From a checkpoint of a small self-supervised image encoder: 9800 steps, 195000 training examples.
Rows from block 7 of a small self-supervised image encoder, named by matrix and row number. Rows with one number belong to one neuron. Each number is 200 + 30 x the weight over its row's rms, rounded and kept within 0 to 999. All counts start at 0.
After each neuron's rows are labels from the 100 images, of 14848, where the neuron reaches its highest value: "strongest on" is what is common among them. Only what is clearly more common there than usual is listed. The data: procedural textures in two colours, tilted and lit. In brackets: how many of the 100.
# fc1: MLP up (model.blocks.7.mlp.fc1.weight, 960x160), inputs 0-79
# fc2: MLP down (model.blocks.7.mlp.fc2.weight, 160x960, transposed), outputs 0-79

fc1.335,169,183,192,177,172,294,214,189,127,185,182,220,140,202,201,235,193,148,225,224,222,193,175,153,211,220,204,190,232,209,195,137,173,189,232,243,230,228,185,125,175,155,154,181,200,210,199,135,223,141,232,234,225,214,187,216,198,211,209,169,226,141,203,193,223,240,190,196,235,164,193,190,225,214,161,154,180,164,178,184
fc2.335,182,191,194,186,159,255,143,219,167,259,218,259,225,161,181,256,186,169,197,225,231,188,148,175,197,214,194,189,231,213,173,186,197,207,200,230,218,280,197,158,180,172,170,200,184,206,195,169,218,185,204,237,217,212,171,201,190,192,155,153,184,170,210,191,229,234,191,213,262,170,216,236,220,238,163,164,134,138,171,195
strongest on: pink (83); red (70); ground colour: pink (42); pattern colour: pink (41)

fc1.156,211,186,221,178,188,262,230,226,200,179,163,208,181,171,191,238,182,175,259,157,214,244,191,144,247,181,193,181,183,219,163,154,183,170,194,222,241,208,200,152,244,252,170,232,186,212,154,182,195,249,293,230,197,195,205,166,146,233,199,175,236,239,198,198,198,238,209,231,179,201,205,201,218,168,181,161,227,182,218,162
fc2.156,207,217,255,216,201,240,183,191,237,187,244,179,242,184,218,249,193,195,208,168,219,231,233,198,174,232,205,234,229,156,200,192,174,162,205,189,126,189,245,183,191,263,209,217,197,184,261,195,148,242,210,261,193,167,155,178,190,210,206,199,210,220,214,194,191,242,211,247,223,188,175,235,238,176,176,212,210,234,216,141
strongest on: pink (59); teal (55); ground colour: teal (36); pattern colour: pink (35)

fc1.395,191,181,182,216,153,172,187,188,232,191,151,226,195,225,188,173,180,188,173,166,165,183,215,195,207,176,200,235,122,254,163,213,215,215,184,196,256,247,192,265,222,206,181,175,184,164,185,181,214,188,229,180,188,196,198,184,185,261,210,231,219,168,240,197,198,219,210,130,189,187,175,264,218,209,226,180,234,262,215,186
fc2.395,217,224,238,159,226,208,209,214,173,179,197,168,197,184,170,180,210,241,206,199,222,226,188,175,165,235,210,179,241,183,218,180,142,210,203,231,156,136,240,158,168,205,203,232,301,253,201,206,208,175,187,223,221,217,204,168,231,224,181,185,191,230,168,202,220,168,214,212,249,196,195,181,154,201,170,202,155,189,154,199
strongest on: pink (70); teal (59); pattern colour: pink (37); ground colour: pink (33)

fc1.32,216,224,167,187,220,196,192,190,203,199,197,234,208,244,264,202,198,170,169,170,140,187,243,236,184,173,241,229,149,219,196,216,233,273,223,201,200,211,219,244,229,207,235,167,213,192,157,182,209,225,188,158,264,199,183,147,221,222,169,186,208,193,216,157,120,219,167,132,242,208,234,242,230,169,236,182,267,162,227,224
fc2.32,237,227,152,196,166,190,180,184,175,200,147,215,246,234,219,260,187,193,205,174,239,197,154,215,182,212,222,156,203,198,136,227,228,216,238,219,162,241,228,210,208,215,252,192,154,246,174,219,182,214,208,206,244,172,178,178,242,209,181,168,183,194,192,204,179,192,167,180,244,244,227,193,233,189,204,196,210,150,263,201
strongest on: green (92); blue (79); pattern colour: green (64); ground colour: blue (53)

fc1.463,209,223,186,188,214,183,173,208,182,209,164,235,221,184,249,169,183,145,201,236,194,166,184,161,209,193,206,226,144,190,135,135,223,267,241,202,194,233,215,192,260,215,227,199,238,153,176,196,252,167,190,222,246,233,216,205,199,172,249,186,237,154,174,239,204,233,140,195,205,198,218,181,164,193,205,244,253,150,203,255
fc2.463,216,176,233,187,208,263,183,157,189,203,224,224,234,127,196,233,162,188,142,158,190,186,206,200,206,233,227,170,214,163,220,214,239,121,191,157,244,222,218,203,205,177,147,228,172,239,199,237,138,195,179,216,209,203,216,193,249,167,150,134,182,221,190,225,214,169,234,235,211,161,180,190,216,184,205,160,164,175,209,159
strongest on: white (67); pattern colour: white (45); grey (38)

fc1.254,236,176,224,175,209,164,249,237,219,189,186,203,139,204,252,178,229,172,236,204,169,222,250,247,158,194,208,260,171,168,212,186,178,233,180,190,235,219,128,182,156,224,207,149,219,136,223,217,213,207,250,235,203,186,198,161,186,204,214,246,204,197,202,184,197,191,210,166,212,183,258,206,201,204,187,221,239,244,171,210
fc2.254,201,204,228,167,205,189,234,185,170,221,172,171,243,225,217,197,194,161,162,185,158,231,197,184,175,229,236,220,171,207,184,186,201,258,191,158,200,195,167,156,165,230,228,199,168,220,186,196,243,199,225,203,213,208,138,195,223,212,205,247,207,246,198,208,176,201,194,209,197,213,147,231,239,175,180,237,236,197,266,257
strongest on: pink (65); brown (55); pattern colour: pink (54); ground colour: brown (46)

fc1.703,169,192,183,237,142,240,230,245,206,169,203,241,181,201,216,210,180,184,262,214,201,168,220,236,173,192,247,175,197,220,199,233,223,179,190,208,214,167,173,190,200,182,237,166,189,168,168,147,225,239,192,203,230,188,174,164,144,238,239,246,244,162,187,212,229,181,167,183,163,155,152,170,187,187,201,210,265,246,149,206
fc2.703,200,189,184,189,185,211,194,202,186,239,240,221,227,204,211,210,182,190,182,220,189,174,145,221,167,191,218,222,207,141,251,243,200,140,186,199,211,197,190,256,154,236,226,242,167,219,236,246,183,155,223,238,192,210,209,221,226,183,179,157,192,256,200,183,209,170,203,256,192,255,207,182,216,198,148,272,195,178,210,167
strongest on: white (100); pattern colour: white (70); brown (46); ground colour: brown (30)

fc1.60,222,188,162,179,221,228,194,197,152,177,240,235,157,232,262,197,191,118,252,194,145,198,231,193,229,190,200,209,191,202,193,207,179,248,214,183,175,195,198,198,203,197,149,215,166,164,258,170,225,161,219,195,174,183,182,219,184,249,264,275,232,160,212,186,189,198,203,187,226,217,188,228,257,247,146,188,182,195,175,196
fc2.60,149,204,186,212,231,216,204,230,248,173,181,151,154,210,198,241,202,224,164,211,201,148,180,138,197,158,206,193,201,256,244,202,141,187,205,251,208,252,206,202,240,245,199,200,195,183,247,166,243,246,195,185,198,196,232,184,153,236,192,219,182,189,241,197,202,236,225,211,171,241,194,234,177,207,210,260,209,174,203,225
strongest on: orange (58); green (45); ground colour: orange (38); pattern colour: green (29)

fc1.616,198,202,240,225,213,242,260,217,202,147,201,195,185,209,213,255,161,204,246,231,148,183,161,190,166,192,234,234,199,162,209,169,194,153,213,201,211,212,215,186,235,184,201,188,200,142,206,213,187,188,236,182,212,142,237,186,169,235,284,237,204,160,209,217,173,234,254,196,205,222,217,204,207,187,211,215,278,223,196,177
fc2.616,231,199,167,230,189,258,178,186,189,149,185,210,227,179,182,248,206,164,223,130,254,246,195,204,211,236,203,186,207,232,174,220,134,170,197,253,191,197,211,190,147,221,218,204,206,192,221,201,188,210,201,229,204,242,115,180,224,230,169,165,248,247,210,184,219,205,176,231,236,187,157,186,205,228,206,181,183,250,195,173
strongest on: blue (100); teal (83); ground colour: blue (62); pattern colour: teal (45)

fc1.451,231,186,208,175,190,160,274,222,200,165,216,188,131,230,241,207,220,169,249,200,166,208,224,247,154,204,209,253,195,171,216,197,182,244,208,183,233,202,116,191,170,201,196,161,220,150,221,197,216,198,244,237,197,180,232,185,183,192,246,252,198,204,198,187,197,189,204,168,211,183,253,218,190,205,175,225,220,232,174,180
fc2.451,214,170,236,170,189,171,234,184,184,232,143,148,253,208,206,204,195,187,156,182,187,235,190,181,164,230,220,221,169,212,179,198,207,245,164,177,216,189,165,151,178,250,239,194,200,215,146,208,238,216,211,199,208,219,128,185,213,199,192,225,220,243,188,209,173,190,195,204,210,202,158,216,220,171,191,230,234,221,262,268
strongest on: red (81); pink (77); ground colour: red (68); pattern colour: pink (60)

fc1.555,220,184,200,193,236,218,174,184,176,163,167,162,213,236,233,189,244,215,193,193,209,182,236,161,194,181,250,159,173,176,175,185,211,234,169,205,211,208,230,207,187,223,208,198,211,152,202,205,258,248,165,176,203,189,211,185,135,159,174,218,218,193,218,147,238,138,173,182,202,222,155,184,189,190,199,209,252,187,208,200
fc2.555,261,161,225,227,212,160,193,221,243,210,173,256,175,157,183,187,158,198,212,204,204,189,206,247,179,222,164,187,275,189,162,193,228,184,160,239,247,227,178,218,202,205,171,170,204,204,203,178,187,204,174,178,161,176,195,220,208,230,144,180,241,185,223,197,236,222,163,223,150,184,181,193,250,201,223,137,202,204,180,193
strongest on: blue (83); ground colour: blue (55); orange (48); pattern colour: orange (29)

fc1.195,252,209,219,173,192,192,208,223,188,175,206,201,146,236,188,186,159,189,187,192,219,167,215,178,165,199,191,208,168,198,155,205,201,236,188,232,230,190,197,205,221,238,179,200,178,193,214,222,195,240,201,172,211,186,215,168,160,241,257,206,247,180,224,201,176,185,204,239,199,226,148,216,257,184,176,221,192,211,199,208
fc2.195,213,217,197,213,225,235,202,169,185,160,229,259,221,177,223,204,176,193,245,186,183,189,224,205,177,255,188,162,186,201,143,214,227,177,228,155,190,206,177,221,183,197,264,263,219,174,196,187,219,170,211,220,171,173,187,163,234,197,185,236,212,248,231,194,232,218,193,222,241,186,189,227,232,201,139,227,186,168,162,169
strongest on: teal (58); red (46); ground colour: teal (45); black (40)

fc1.197,202,237,235,212,180,154,203,212,143,198,200,229,213,236,206,163,262,196,273,169,212,261,234,203,214,168,200,232,199,179,228,170,179,186,226,235,175,170,220,272,199,237,228,169,219,229,231,181,153,209,187,203,245,247,186,167,129,203,210,238,234,221,187,181,215,193,181,210,241,212,204,217,179,228,179,219,191,234,191,190
fc2.197,188,165,173,206,204,253,198,194,225,171,194,218,181,193,218,229,152,195,188,222,188,121,151,216,201,201,218,208,194,196,208,238,248,149,194,174,254,219,222,194,216,190,135,172,156,196,246,193,234,191,254,235,185,185,276,207,232,230,201,181,229,161,254,201,217,221,183,182,172,226,184,227,239,125,208,152,236,205,202,196
strongest on: yellow (83); purple (75); pattern colour: yellow (53); ground colour: purple (43)

fc1.667,215,182,213,206,184,202,175,195,217,240,213,233,162,269,231,189,208,212,216,181,145,167,226,251,225,194,223,207,173,182,189,211,176,228,190,157,178,202,156,250,221,184,265,227,162,170,212,158,249,198,178,172,206,171,227,231,143,210,276,196,169,176,206,152,205,162,172,177,161,219,210,210,230,177,187,236,227,255,172,198
fc2.667,209,148,137,241,204,201,194,204,230,229,216,253,220,205,197,201,153,182,252,197,203,168,240,226,230,218,186,147,235,198,166,190,217,216,195,178,250,214,243,196,204,194,184,176,134,200,204,178,203,206,195,249,194,172,168,230,183,192,168,182,245,197,216,235,241,223,168,241,182,182,156,196,240,181,194,120,212,238,245,193
strongest on: orange (50); brown (48); blue (47); ground colour: brown (28)

fc1.294,154,210,175,186,236,167,178,224,194,152,133,180,176,178,196,193,171,228,229,164,166,224,217,185,172,240,172,226,140,209,166,218,164,236,200,167,192,190,171,198,203,146,244,149,230,211,202,223,211,231,211,165,192,160,177,210,187,231,221,233,244,221,200,188,166,195,228,207,147,155,169,211,168,223,254,150,222,210,140,255
fc2.294,228,192,211,177,203,204,208,187,250,180,142,135,227,216,187,207,170,236,159,207,250,196,201,161,171,236,224,221,161,178,156,176,225,177,178,160,184,252,198,186,228,183,186,224,190,236,231,212,172,212,165,197,234,220,168,230,181,198,161,181,200,193,185,238,192,258,216,198,176,230,220,179,209,148,159,195,217,243,170,140
strongest on: white (50); pattern colour: white (48); pink (47); pattern colour: pink (41)

fc1.309,179,215,162,226,162,202,243,190,201,187,158,173,140,225,225,225,249,229,137,168,225,160,167,223,191,201,188,228,153,236,240,146,247,224,195,198,186,234,188,195,236,187,226,172,245,154,240,196,240,222,226,173,181,161,228,179,219,182,206,159,216,207,168,149,207,194,177,164,170,150,153,205,239,164,211,182,184,219,197,222
fc2.309,208,218,185,195,204,177,166,168,220,211,157,184,257,202,178,210,154,240,221,161,185,241,221,212,200,274,190,187,220,213,191,226,213,195,223,228,178,169,168,217,187,189,200,157,198,241,186,228,161,206,159,224,169,185,193,187,230,230,199,179,235,215,203,256,221,197,162,230,242,244,180,188,174,213,175,217,213,162,186,224
strongest on: teal (100); black (76); ground colour: teal (54); pattern colour: teal (46)

fc1.737,217,170,248,168,229,197,248,238,190,153,169,163,161,261,187,206,238,231,232,196,143,226,227,224,192,175,190,167,185,210,195,167,183,220,216,229,231,171,154,236,226,185,167,223,162,157,192,184,170,236,196,153,234,192,160,201,195,225,208,175,171,161,195,174,177,202,184,213,191,242,172,179,168,212,208,172,237,187,185,218
fc2.737,232,209,205,145,155,222,172,217,222,201,217,187,234,180,176,255,213,202,208,185,255,212,141,143,202,234,257,213,186,227,215,162,198,170,182,205,154,233,206,146,185,186,177,238,129,194,160,190,240,189,195,152,167,174,241,196,193,182,200,204,175,196,236,188,160,208,232,202,190,197,222,171,220,285,194,224,151,201,159,187
strongest on: purple (51); yellow (49); black (36); ground colour: yellow (30)

fc1.437,190,179,183,144,185,220,190,212,173,190,184,231,212,178,164,146,235,175,229,217,209,154,234,205,194,224,227,228,212,167,152,162,182,182,213,172,210,219,169,213,234,239,162,191,179,135,224,184,230,172,245,182,164,186,171,226,202,184,218,195,170,161,179,155,223,245,187,170,225,235,186,232,249,170,258,179,194,214,235,211
fc2.437,221,201,220,157,208,245,164,217,180,212,212,217,243,185,216,168,174,180,159,179,203,153,127,207,168,206,222,129,277,181,223,224,217,205,212,200,214,204,218,224,240,223,203,201,173,229,272,234,206,219,242,203,184,212,203,207,201,198,148,205,178,212,204,238,271,260,239,213,211,192,201,240,225,205,156,183,183,163,173,155
strongest on: green (60); grey (41); teal (40); yellow (40)

fc1.456,161,263,185,160,272,187,210,176,228,182,241,184,155,255,236,195,180,202,182,146,126,213,187,248,171,167,256,202,182,209,193,195,227,232,204,208,173,222,218,220,173,192,215,164,199,151,205,152,215,241,169,168,246,197,182,203,196,207,192,218,185,233,266,157,134,197,205,155,187,213,236,190,234,164,248,191,263,200,186,218
fc2.456,207,175,178,158,161,207,215,194,149,201,187,199,234,225,197,274,182,165,213,215,252,173,173,186,209,254,154,141,179,226,141,179,189,263,209,206,179,230,203,181,182,204,230,218,216,225,168,207,192,209,244,239,214,163,168,183,209,211,189,215,223,212,183,200,153,169,208,177,257,228,194,201,222,226,178,240,184,181,242,221
strongest on: blue (100); ground colour: blue (60); pattern colour: blue (40); grey (38)

fc1.4,223,195,235,183,187,170,275,233,215,182,204,195,141,224,247,188,248,161,229,188,188,219,255,239,169,212,204,277,178,180,197,186,190,250,202,195,214,195,128,193,168,199,206,156,230,154,207,196,227,204,244,219,197,198,196,177,161,193,214,236,192,209,194,178,206,182,198,171,217,184,238,216,195,202,185,233,245,235,155,191
fc2.4,226,177,223,161,195,193,231,183,186,216,164,163,246,213,211,212,194,172,157,185,170,223,183,200,182,227,236,220,176,206,173,195,195,243,168,149,227,198,174,131,169,242,230,200,190,211,188,222,249,216,222,203,217,216,145,188,234,212,202,225,201,246,202,201,173,192,198,204,211,211,139,218,224,161,188,238,225,215,259,240
strongest on: pink (70); red (60); pattern colour: pink (57); ground colour: red (54)

fc1.67,196,221,192,180,198,184,249,185,214,171,197,157,154,216,210,232,167,222,193,229,221,183,208,212,219,251,215,171,206,176,135,174,215,246,188,194,163,151,178,131,222,244,213,238,235,211,221,182,210,223,174,156,213,181,244,199,206,228,178,219,210,218,210,183,110,162,160,174,242,209,187,197,180,171,191,186,192,183,194,229
fc2.67,214,180,198,136,166,215,155,196,248,171,203,199,224,183,218,240,153,175,151,216,157,157,164,143,169,201,225,228,218,204,173,216,228,203,165,169,166,238,263,239,213,176,206,233,183,177,229,223,178,159,225,167,176,220,195,267,198,190,218,234,232,186,249,256,214,164,243,196,141,228,190,260,176,187,181,208,176,194,209,159
strongest on: red (77); teal (64); ground colour: red (59); pattern colour: teal (38)

fc1.171,168,231,178,176,217,258,193,173,116,170,162,181,212,228,203,198,186,198,190,167,218,202,276,160,216,245,218,175,183,240,228,234,174,248,197,239,168,185,205,219,218,154,201,153,177,213,174,178,211,180,220,177,187,214,162,215,220,223,224,172,234,212,195,183,171,251,169,185,212,200,195,220,181,225,193,190,175,207,177,200
fc2.171,233,206,214,232,192,188,189,239,273,185,221,183,193,218,206,178,203,236,228,225,192,186,164,218,170,142,203,166,218,170,135,165,181,184,182,190,203,188,203,206,223,191,210,219,214,226,194,205,204,226,168,239,254,180,248,218,162,182,196,187,142,184,196,194,233,127,225,204,179,188,218,133,175,197,203,211,236,201,181,175
strongest on: red (96); teal (71); ground colour: red (63); pattern colour: teal (51)

fc1.234,204,200,205,189,198,284,238,219,135,190,215,178,140,212,210,209,218,113,233,213,194,203,185,189,190,195,226,209,208,186,218,143,183,217,216,195,223,223,176,122,188,194,159,213,198,216,222,119,227,160,239,205,200,211,192,218,202,169,216,176,202,163,209,185,200,236,196,181,255,181,206,180,223,202,171,151,207,188,167,184
fc2.234,146,175,186,180,188,216,127,205,177,249,182,266,258,184,177,244,164,210,187,205,224,181,150,183,236,205,175,177,215,250,155,204,209,202,196,239,226,244,212,185,221,166,207,192,200,181,127,188,217,216,200,202,223,208,182,204,164,215,146,170,194,195,188,210,227,211,191,212,251,183,188,253,193,240,176,178,117,149,201,210
strongest on: purple (58); teal (52); ground colour: purple (33); ground colour: teal (31)

fc1.159,185,188,177,169,172,225,176,167,144,217,161,179,190,239,231,171,223,204,213,207,217,189,199,210,215,188,181,208,181,201,155,182,211,233,227,245,211,205,195,135,250,166,229,186,247,180,175,117,253,195,206,189,211,214,222,175,194,216,224,263,181,188,197,185,145,197,183,142,195,220,152,152,192,197,247,200,221,203,218,247
fc2.159,225,224,213,235,201,173,187,196,210,282,199,190,221,174,210,164,195,200,151,228,240,208,139,233,188,199,225,166,194,125,202,209,258,211,147,191,175,165,188,247,164,217,223,235,174,226,231,218,207,254,182,215,186,210,232,193,252,194,178,239,179,225,213,214,225,174,160,215,179,243,193,197,173,187,165,212,210,207,180,192
strongest on: pink (52); teal (38); purple (36); pattern colour: pink (32)

fc1.33,217,167,215,195,240,257,246,169,150,213,208,185,175,200,200,227,237,100,193,224,201,180,241,190,227,178,245,187,166,190,184,220,190,205,187,177,266,222,179,161,184,227,220,187,223,190,159,137,257,252,237,173,190,248,185,208,185,201,209,179,246,164,243,181,191,187,176,187,231,237,167,230,191,171,229,239,255,220,198,209
fc2.33,195,183,229,161,184,199,189,213,256,194,186,191,182,167,171,205,190,207,201,176,231,135,167,187,196,224,235,224,273,219,184,239,226,144,211,197,147,197,223,238,156,210,167,169,183,225,244,274,208,199,221,187,218,205,202,221,191,221,212,171,234,194,246,234,261,177,180,235,205,189,212,220,200,201,163,181,185,273,215,142
strongest on: white (79); brown (64); pattern colour: white (54); ground colour: brown (46)

fc1.47,188,228,240,189,182,198,193,217,250,175,195,189,212,261,269,214,194,187,217,239,130,231,175,230,179,167,223,240,167,211,216,136,216,178,212,209,173,230,188,198,268,176,184,195,205,131,196,220,161,211,224,245,191,193,203,195,173,207,212,218,166,210,223,158,160,188,218,220,201,232,190,240,204,207,167,173,191,248,180,213
fc2.47,222,189,146,183,213,195,236,233,197,254,190,230,198,205,213,268,171,177,215,183,186,208,144,177,151,214,251,197,237,172,287,180,197,192,214,163,252,199,155,150,146,225,228,220,177,196,218,200,226,251,200,227,132,190,260,167,207,189,189,159,189,162,235,167,228,219,161,216,156,226,175,132,219,190,218,205,187,233,173,196
strongest on: yellow (82); pink (81); pattern colour: yellow (54); ground colour: pink (53)

fc1.248,170,137,187,186,165,208,205,230,197,211,169,177,167,205,187,215,185,152,224,224,195,147,238,191,209,170,211,204,133,249,215,222,165,239,207,201,209,203,164,187,235,213,206,152,189,145,221,155,242,258,270,150,149,225,200,226,168,205,200,200,212,192,217,189,203,270,184,184,153,229,170,267,178,201,208,223,180,263,193,186
fc2.248,173,221,223,174,255,186,214,208,206,185,199,164,200,214,176,229,223,241,180,202,224,208,168,206,176,234,240,153,249,192,253,181,147,196,182,179,196,185,213,150,172,201,203,189,246,255,199,273,236,190,145,216,214,188,239,218,196,165,229,167,174,228,175,232,233,174,176,233,245,213,195,174,179,194,164,239,178,201,204,210
strongest on: red (84); orange (84); ground colour: red (52); pattern colour: orange (52)

fc1.430,178,180,193,180,187,298,223,193,138,182,186,202,138,200,199,235,187,129,230,210,214,209,180,175,196,203,233,200,219,197,191,137,181,211,225,208,227,234,181,119,182,171,160,197,206,203,219,138,212,136,215,215,213,205,202,225,221,191,214,171,232,140,193,179,214,244,185,197,265,153,196,185,238,217,174,143,190,161,168,194
fc2.430,154,174,191,180,166,243,145,218,175,252,207,263,232,178,181,251,179,184,190,222,219,182,139,181,209,207,190,187,231,232,178,186,204,211,201,239,228,268,200,154,192,163,172,187,180,203,163,166,222,182,197,215,211,208,177,204,175,194,146,147,191,171,197,201,226,243,183,212,254,172,200,245,223,239,170,166,127,136,178,218
strongest on: pink (76); purple (43); ground colour: pink (39); red (38)

fc1.104,236,183,235,138,172,199,155,158,212,150,217,222,231,192,151,151,244,219,188,173,188,175,253,231,219,161,254,237,224,218,170,215,226,208,244,225,186,235,229,186,212,217,150,162,229,196,222,164,209,194,162,178,216,250,227,203,181,158,232,207,182,171,216,224,193,187,183,237,251,221,152,233,231,189,239,225,202,234,226,239
fc2.104,192,160,236,263,177,211,240,171,171,208,229,265,188,173,239,242,145,192,253,250,173,149,181,178,138,218,157,197,233,145,167,216,232,153,224,226,245,185,158,203,242,180,190,133,188,197,200,214,201,180,185,212,202,167,208,238,225,160,217,182,249,226,175,184,193,201,202,186,163,206,217,141,193,196,125,208,246,182,206,185
strongest on: orange (92); pattern colour: orange (49); ground colour: orange (43); purple (37)

fc1.190,199,184,258,192,227,222,199,196,177,134,155,253,216,226,237,189,214,181,245,155,134,227,289,164,184,188,206,213,154,220,190,208,216,221,202,216,204,239,191,244,257,185,235,188,219,193,127,198,173,215,228,191,198,216,200,187,183,220,210,245,250,194,195,188,179,229,206,170,185,196,202,223,214,191,212,211,222,188,146,163
fc2.190,193,185,228,221,208,237,175,170,228,167,227,219,206,222,211,175,165,181,209,203,175,204,228,178,187,188,232,182,195,184,188,159,201,172,182,206,218,139,192,240,210,150,144,215,194,188,191,169,189,186,130,209,188,250,216,301,192,231,221,200,192,201,219,211,203,180,184,203,224,168,166,197,160,240,199,205,206,208,164,139
strongest on: orange (45); pattern colour: green (27); ground colour: orange (26)

fc1.157,166,210,191,188,230,202,213,184,197,136,190,160,151,259,225,214,209,119,237,227,154,163,188,177,219,215,219,224,159,242,161,191,218,254,265,234,203,200,179,213,254,200,227,176,205,175,161,156,178,198,201,220,210,226,207,204,211,150,232,225,247,188,208,137,201,242,226,168,211,183,189,187,190,193,172,178,213,206,161,261
fc2.157,261,191,174,200,168,171,190,256,258,199,203,252,253,173,174,198,170,210,200,169,191,184,205,172,229,169,186,227,172,154,170,214,210,139,153,146,246,199,183,210,200,257,218,251,229,210,203,234,142,225,233,183,197,152,263,201,190,201,212,229,229,209,208,210,194,158,221,220,223,202,163,200,205,179,180,236,190,240,177,166
strongest on: white (73); pattern colour: white (60); red (40); purple (38)

fc1.119,234,193,252,180,194,193,255,165,140,179,187,195,208,220,205,151,230,197,195,170,186,210,206,156,199,142,151,178,228,174,220,181,163,245,253,242,257,199,213,162,198,156,193,181,188,200,218,214,232,230,189,186,226,196,192,177,212,138,244,188,162,213,181,166,158,207,177,219,161,227,170,219,173,226,186,224,178,162,220,221
fc2.119,166,205,176,263,202,220,234,219,248,186,176,168,240,194,219,216,177,254,171,183,192,170,156,205,170,208,224,165,242,171,197,177,235,153,165,243,214,224,211,202,180,194,204,212,180,168,218,180,201,153,206,201,243,204,224,231,189,294,191,153,210,214,172,259,217,195,237,247,144,189,134,192,208,226,134,219,194,183,155,177
strongest on: black (74); orange (55); pattern colour: black (54); ground colour: orange (35)

fc1.748,215,247,238,96,237,233,172,186,202,178,190,168,223,260,191,195,267,220,226,186,192,237,170,165,217,191,223,167,217,227,208,174,202,212,224,217,171,183,150,151,198,179,223,196,214,201,174,156,233,190,205,137,204,217,178,229,186,197,216,219,175,218,219,210,191,203,171,223,171,183,191,191,230,226,226,227,206,226,173,254
fc2.748,182,246,207,170,220,224,154,233,219,220,184,174,241,206,185,246,191,248,216,180,241,202,170,146,204,181,250,148,220,221,199,211,165,168,189,196,170,193,191,144,149,164,177,192,185,200,201,189,216,209,243,157,207,192,200,260,181,163,197,216,166,251,215,247,198,210,221,201,165,155,221,221,243,234,189,243,200,244,179,155
strongest on: purple (77); orange (69); ground colour: purple (44); pattern colour: orange (42)

fc1.510,187,216,204,161,193,177,235,218,156,201,202,202,215,205,191,140,287,233,169,208,198,223,217,197,187,202,226,226,206,201,213,156,184,225,224,252,187,140,208,213,198,198,186,154,211,147,157,227,205,189,195,180,244,205,185,187,168,163,223,183,172,209,138,186,145,177,226,193,227,192,246,172,211,199,219,251,239,208,200,210
fc2.510,218,143,212,219,148,218,200,180,183,170,147,204,203,204,211,177,190,188,271,190,241,192,186,228,198,193,161,192,181,195,168,210,226,155,166,219,256,255,203,200,246,172,208,164,170,180,196,160,195,218,240,238,196,174,208,206,183,208,226,186,274,149,209,197,209,265,163,207,209,191,160,177,213,188,189,163,178,258,173,185
strongest on: black (99); ground colour: black (94)

fc1.710,180,218,221,195,240,213,218,197,151,216,233,211,136,219,279,207,248,204,267,210,138,214,192,227,166,203,192,180,178,181,203,187,239,218,243,171,205,182,150,189,224,195,161,210,240,201,200,181,189,174,196,208,233,166,221,231,190,179,263,239,187,225,183,214,116,189,181,181,183,160,193,179,255,183,155,210,265,180,209,227
fc2.710,178,202,213,172,237,163,123,234,192,208,215,182,220,206,188,192,220,275,245,181,190,188,199,200,216,196,175,181,181,250,196,203,213,159,185,159,212,205,255,239,209,185,182,240,257,282,216,197,190,216,228,208,238,158,231,213,205,217,208,211,154,237,224,259,203,216,180,201,192,192,160,232,212,151,217,144,147,180,178,211
strongest on: green (63); purple (62); ground colour: green (34); pattern colour: purple (32)

fc1.46,260,173,186,217,200,249,189,223,216,174,164,224,175,188,246,181,235,115,230,173,201,209,238,209,253,159,232,188,145,181,147,163,219,178,196,129,215,186,194,218,227,216,246,225,227,218,213,177,206,247,265,189,187,190,216,184,183,191,211,196,202,163,216,160,239,197,183,201,218,202,180,203,198,171,172,155,263,225,155,172
fc2.46,215,206,267,200,219,217,163,161,181,154,223,172,249,181,153,238,194,211,219,163,177,245,166,140,217,221,196,178,294,212,148,204,184,150,163,228,158,192,222,138,183,237,217,221,197,236,234,201,153,222,244,263,186,206,204,231,222,220,226,207,169,239,187,236,222,212,208,216,259,204,167,199,195,169,173,168,199,191,181,155
strongest on: blue (78); ground colour: blue (42); pattern colour: blue (36)

fc1.760,127,192,206,181,201,242,240,210,243,201,165,182,191,243,260,175,222,211,192,202,233,208,228,185,218,159,229,237,228,241,147,175,224,254,269,204,191,172,203,203,177,142,189,213,221,173,190,221,236,210,233,163,235,182,214,181,210,151,257,214,220,166,169,157,197,228,186,147,239,210,172,184,189,183,194,164,273,204,237,200
fc2.760,159,233,193,202,225,173,215,188,247,247,198,188,200,170,189,166,140,234,226,185,195,126,159,176,183,227,176,215,170,158,254,186,186,209,170,204,179,213,180,210,215,198,169,219,171,236,290,235,215,193,197,225,178,150,235,198,207,233,219,213,240,241,194,248,220,207,194,243,208,219,177,202,171,222,188,217,221,178,201,239
strongest on: teal (98); green (96); ground colour: teal (60); pattern colour: green (56)

fc1.681,220,225,232,198,193,216,182,250,195,168,240,195,240,226,242,208,233,157,231,241,178,237,197,250,198,163,222,219,175,246,219,232,229,209,183,182,205,250,177,148,175,202,188,175,157,214,208,158,186,188,232,240,229,181,256,200,200,159,165,173,251,192,194,191,249,229,177,198,235,224,185,192,192,218,206,225,195,206,199,244
fc2.681,204,184,223,235,182,199,172,196,184,227,218,154,234,204,134,220,200,151,176,163,253,194,181,201,249,171,251,178,189,221,192,190,185,226,153,171,215,215,182,130,154,250,220,167,152,221,212,208,199,217,242,240,144,192,247,217,209,163,238,173,201,175,175,217,229,190,190,207,262,257,179,121,178,172,174,156,216,207,135,179
strongest on: yellow (100); blue (70); ground colour: yellow (55); pattern colour: yellow (45)